Rows from block 7 of a small spectrogram diffusion model, named by matrix and row number. Rows with one number within an expert belong to one neuron, the router's apart. Each number is 50 + 10 x the weight over its row's rms, rounded and kept within 0 to 99. All counts start at 0.
After each expert's rows are labels from the 100 clips, of 14848 (inputs lightly noised), where the router gives the expert most weight on average: "peak on" is the class under the peak. Only what is clearly more common there than usual is listed. The data: songs of 200 made-up bird species, synthesised, often over outdoor noise. In brackets: how many of the 100, against the usual share in percent.
# router: router (model.blocks.7.mlp.router.weight, 32x128, trained with AdamW), inputs 64-127
# up: expert up (model.blocks.7.mlp.up, 32x32x128), inputs 64-127
# down: expert down (model.blocks.7.mlp.down, 32x128x32, transposed), outputs 64-127

# expert 22
router.22:46 40 50 45 66 56 53 66 37 47 38 41 63 40 51 58 63 53 51 35 57 64 51 30 41 41 48 56 38 52 59 46 32 29 40 58 48 33 58 55 43 48 53 59 36 58 55 62 61 69 44 55 51 53 38 41 51 56 46 64 49 44 49 41
up.0:56 59 60 59 43 53 38 39 45 61 59 49 63 30 57 47 39 27 43 31 48 39 59 54 56 54 47 61 68 61 48 51 40 43 57 53 55 59 50 61 48 63 57 54 59 41 59 34 52 54 34 58 47 60 32 62 45 31 49 50 48 49 63 52
down.0:37 45 53 50 42 32 65 64 24 61 46 56 51 69 49 52 63 57 62 57 70 45 61 57 60 49 72 41 43 56 50 55 37 51 38 47 47 40 62 57 52 61 64 55 57 50 58 54 50 48 40 56 60 43 48 35 48 51 62 43 59 68 39 58
up.1:41 53 47 62 57 39 71 62 38 53 35 35 45 60 63 58 67 53 63 57 30 51 41 49 57 49 46 44 50 55 60 49 43 46 55 40 52 44 56 48 50 65 44 44 54 61 48 47 65 52 41 63 66 54 49 46 65 52 51 38 50 44 47 51
down.1:53 46 60 53 47 39 44 55 51 49 42 62 55 44 37 57 35 38 25 47 48 50 56 53 53 72 67 35 48 31 55 45 56 64 28 57 53 45 38 57 40 58 61 57 46 62 51 54 44 56 61 57 21 57 56 47 51 33 53 50 50 59 41 64
peak on: harsh note (58 vs 6.9)

# expert 4
router.4:59 48 53 47 39 56 56 60 48 44 39 41 39 69 60 59 61 60 56 59 42 30 42 48 49 52 58 55 44 53 41 50 45 59 49 63 50 38 38 47 66 40 52 56 63 57 62 41 57 40 65 41 41 41 64 32 74 60 47 51 41 62 44 58
up.5:65 55 58 49 57 30 30 44 57 55 46 42 46 48 46 69 44 36 33 53 38 55 52 60 48 53 46 54 48 51 57 44 65 48 54 43 61 51 92 30 61 41 55 38 44 45 52 44 44 62 76 53 35 49 37 54 49 37 46 49 53 53 36 62
down.5:20 54 49 48 51 63 67 55 34 41 42 50 59 54 63 52 61 57 55 63 61 39 37 39 68 54 54 55 50 54 50 45 41 38 41 50 43 40 27 35 54 69 51 62 39 45 37 63 62 44 49 56 64 54 47 57 51 56 56 26 58 48 64 50
up.6:45 48 59 70 64 56 30 70 48 31 28 45 45 51 47 66 49 52 32 33 37 55 57 55 39 49 53 56 58 50 55 44 55 44 53 58 63 32 63 35 61 43 52 47 49 59 40 67 61 61 55 67 51 60 46 43 52 62 58 48 49 75 49 72
down.6:53 48 37 36 46 44 56 34 51 61 62 63 54 48 49 49 60 44 36 64 62 37 42 47 50 42 58 57 25 56 40 42 44 67 62 48 55 58 52 55 64 63 54 35 35 37 50 44 45 29 44 44 55 44 50 56 63 42 49 55 49 36 44 39
peak on: no call (100 vs 52.4)

# expert 0
router.0:44 39 59 45 48 39 45 52 29 33 33 44 44 45 55 66 57 39 41 34 67 80 49 49 46 58 35 66 47 73 52 55 45 40 56 59 60 35 60 42 31 48 54 47 54 40 57 51 53 60 49 47 59 48 37 53 36 51 51 57 71 46 43 44
up.5:62 46 53 54 42 53 69 37 27 66 74 53 53 53 61 42 55 37 47 36 46 57 56 46 67 53 42 40 61 48 46 51 45 54 56 44 36 41 40 45 43 59 38 71 48 42 49 35 32 45 37 61 35 46 32 49 56 40 58 50 58 38 48 52
down.5:49 47 68 52 46 20 49 65 54 43 46 40 56 44 63 50 45 35 42 43 42 66 61 60 56 56 49 41 30 57 54 51 65 46 55 62 59 46 49 38 55 47 61 46 55 35 31 65 59 47 56 54 65 61 54 42 52 39 50 42 43 51 51 46
up.6:33 38 42 48 47 44 68 41 54 66 61 46 54 60 51 46 65 55 41 46 63 40 59 46 55 49 54 54 39 56 33 57 40 48 41 61 52 55 44 51 40 49 48 50 67 49 52 55 53 60 44 50 56 52 69 56 57 54 47 46 47 53 32 44
down.6:51 54 38 44 54 65 48 51 52 61 47 57 55 66 39 57 49 40 51 41 63 41 51 54 47 50 40 56 58 40 41 43 66 55 46 60 48 30 45 43 31 35 61 43 65 34 22 46 58 64 55 42 40 49 69 54 33 50 44 62 47 39 53 59
peak on: harsh note (85 vs 6.9)

# expert 24
router.24:33 60 56 50 42 64 52 57 59 35 63 41 40 54 57 41 61 74 69 54 43 39 46 48 45 46 61 27 55 52 49 33 51 56 42 51 70 49 39 53 49 45 34 53 70 56 65 59 49 44 42 46 41 33 52 72 61 50 58 41 46 37 64 57
up.5:65 28 33 42 50 52 50 46 48 38 62 54 61 54 41 68 54 54 55 23 53 60 58 49 52 56 61 54 47 58 59 38 36 40 46 66 75 48 48 46 45 56 62 51 60 54 58 56 32 48 40 50 46 62 54 45 26 47 60 54 59 51 54 49
down.5:44 40 52 59 72 62 44 65 39 42 40 47 49 25 58 29 61 40 28 53 37 39 47 50 40 39 44 26 52 34 59 55 55 67 56 52 47 66 72 44 42 46 51 59 48 53 40 51 60 56 36 53 49 44 48 48 44 34 49 54 39 67 50 66
up.6:38 44 34 49 56 66 58 38 47 44 37 47 36 53 48 54 57 65 55 43 60 52 65 50 56 49 45 40 36 75 37 50 56 62 50 33 60 51 49 52 48 52 49 51 41 54 52 63 64 46 56 53 43 56 44 65 55 36 49 46 38 50 26 42
down.6:49 67 64 50 59 44 40 70 45 59 60 56 52 44 43 44 39 36 26 61 35 43 50 41 29 43 46 43 58 34 71 44 46 51 41 54 61 50 57 37 52 46 47 52 57 51 47 22 46 46 37 41 62 36 71 46 38 58 61 45 72 47 57 40
peak on: no call (99 vs 52.4)

# expert 12
router.12:47 69 51 47 52 52 40 52 56 35 60 49 32 43 44 42 62 64 71 48 45 40 35 48 40 55 45 41 68 45 68 29 49 56 54 41 60 58 38 51 41 41 39 37 61 47 56 55 44 50 47 46 53 45 47 76 68 53 45 39 73 39 58 57
up.5:39 56 49 51 51 46 46 35 64 48 57 44 54 55 55 77 58 54 49 43 54 35 73 43 61 55 54 50 38 67 40 52 53 50 43 49 46 39 28 58 41 60 58 49 55 48 44 61 42 68 47 48 53 35 51 56 49 37 40 54 60 67 46 49
down.5:57 38 53 68 62 38 59 53 42 38 49 51 56 35 54 49 32 47 40 49 40 50 48 48 44 58 52 40 43 37 61 61 61 44 59 41 50 59 65 64 65 68 43 54 48 57 64 51 47 59 63 47 56 54 58 46 47 56 61 26 36 24 48 30
up.6:57 39 70 59 33 31 42 44 49 51 52 45 64 72 70 57 58 48 45 44 62 52 57 59 53 45 55 60 56 67 72 60 44 49 59 48 37 43 54 28 65 53 47 43 41 49 50 62 51 42 56 71 52 52 48 52 53 53 43 37 58 71 40 46
down.6:37 51 49 52 47 61 53 52 52 62 48 36 63 31 50 42 56 44 34 46 47 53 44 43 60 57 61 60 43 41 70 39 36 55 50 36 63 68 43 55 57 58 59 62 49 65 49 45 54 40 42 46 30 53 58 48 55 38 53 67 37 48 76 57
peak on: no call (86 vs 52.4)

# expert 16
router.16:57 37 46 63 54 45 41 36 40 63 48 40 61 50 57 62 57 39 35 30 41 46 60 51 43 66 49 62 59 62 49 45 47 44 40 66 61 43 40 42 63 49 49 51 46 47 32 50 48 64 57 57 61 70 53 50 49 30 54 41 47 58 41 39
up.5:60 60 46 53 58 55 58 40 55 63 25 59 55 57 45 40 37 38 46 42 53 43 54 43 51 58 56 56 52 34 39 51 64 66 72 46 56 59 66 41 66 60 53 40 48 53 40 41 43 66 61 57 43 51 62 50 33 45 42 39 41 57 74 61
down.5:46 38 41 47 59 49 47 49 51 37 68 43 44 49 40 50 59 58 40 58 56 65 33 49 60 45 41 51 49 51 62 62 46 43 36 41 62 38 29 64 37 64 51 52 51 29 63 44 64 61 48 52 42 45 42 52 48 44 56 49 56 72 44 60
up.6:43 37 46 56 46 32 54 53 45 55 41 50 63 46 65 56 59 79 41 46 44 42 34 42 42 57 53 34 35 52 36 58 46 45 46 48 43 47 64 54 29 57 58 69 58 60 45 55 42 53 60 42 41 38 48 25 46 46 60 32 54 33 46 41
down.6:70 42 41 65 58 42 54 64 42 29 42 51 34 45 51 56 48 48 51 60 72 69 42 72 73 55 53 28 41 45 35 47 56 54 47 52 53 58 38 48 58 57 48 45 49 50 52 54 41 58 41 56 52 65 45 56 54 42 52 39 59 51 44 52
peak on: warble (40 vs 4.7); arch (31 vs 5)

# expert 11
router.11:34 40 50 36 38 54 40 46 61 39 47 43 59 67 61 65 38 61 49 46 45 62 57 48 29 55 44 42 57 41 45 55 62 37 44 38 62 51 46 51 53 51 56 57 44 33 61 48 32 54 34 67 52 65 70 57 53 44 50 46 41 48 44 54
up.0:38 53 48 60 62 58 67 36 51 56 54 47 74 56 50 36 61 46 43 71 57 51 34 48 51 35 37 46 52 57 54 64 57 47 78 46 40 51 59 62 47 46 49 39 43 46 40 59 39 54 55 58 45 46 44 41 44 51 45 45 58 57 53 64
down.0:51 40 46 48 39 50 48 53 35 45 54 52 38 46 53 80 41 41 49 33 46 47 60 54 37 48 57 56 54 49 60 37 53 50 36 54 53 58 58 49 47 55 55 48 48 67 50 45 50 32 58 41 51 54 54 70 32 34 50 57 57 36 57 51
up.1:41 44 60 51 52 59 50 46 50 32 47 40 41 56 47 52 49 50 59 67 50 22 55 42 52 34 50 52 51 35 35 52 70 72 40 47 52 27 47 43 40 59 49 52 41 43 51 59 60 62 42 50 65 67 54 61 38 74 48 47 42 42 44 35
down.1:58 54 54 48 54 41 56 48 43 64 34 52 57 46 47 60 58 52 67 31 42 76 52 64 58 70 60 65 59 64 58 41 31 39 44 48 44 64 53 35 61 41 47 49 70 68 55 44 48 40 69 50 37 39 48 53 54 36 53 53 56 50 60 74
peak on: no call (86 vs 52.4)

# expert 2
router.2:40 53 54 40 39 55 46 40 63 36 52 36 42 53 41 56 51 55 58 45 38 47 48 54 53 52 35 65 38 46 37 72 55 34 54 46 59 49 54 49 59 33 46 64 61 50 56 65 29 39 65 52 36 44 70 42 58 55 34 49 45 60 47 64
up.0:57 50 69 52 49 58 34 62 41 47 51 84 43 58 58 50 49 63 47 53 53 63 64 55 49 46 48 47 42 48 40 43 72 49 43 44 36 35 66 44 46 59 68 62 40 53 29 47 56 60 52 37 56 47 23 61 44 68 39 61 42 52 48 59
down.0:39 49 34 54 46 44 50 43 43 74 56 32 47 34 54 49 70 59 55 65 56 25 47 37 60 52 52 60 41 57 70 44 38 50 62 45 56 65 31 55 59 55 43 40 46 63 57 44 59 48 35 45 67 37 60 43 47 50 56 41 61 38 66 38
up.1:42 57 53 53 47 40 55 54 44 49 48 39 34 59 53 59 67 46 57 80 66 41 43 62 57 44 41 47 68 53 34 49 48 56 51 59 53 36 46 49 55 33 61 50 40 63 53 49 61 61 48 41 55 42 64 35 45 54 37 55 50 40 31 54
down.1:56 36 62 44 39 45 49 52 48 42 58 44 38 45 49 40 59 52 55 56 69 29 50 56 40 52 46 36 56 38 43 43 32 55 60 49 43 53 45 47 49 58 53 46 36 59 60 28 64 32 38 60 51 42 54 39 51 60 43 42 51 27 53 47
peak on: no call (100 vs 52.4)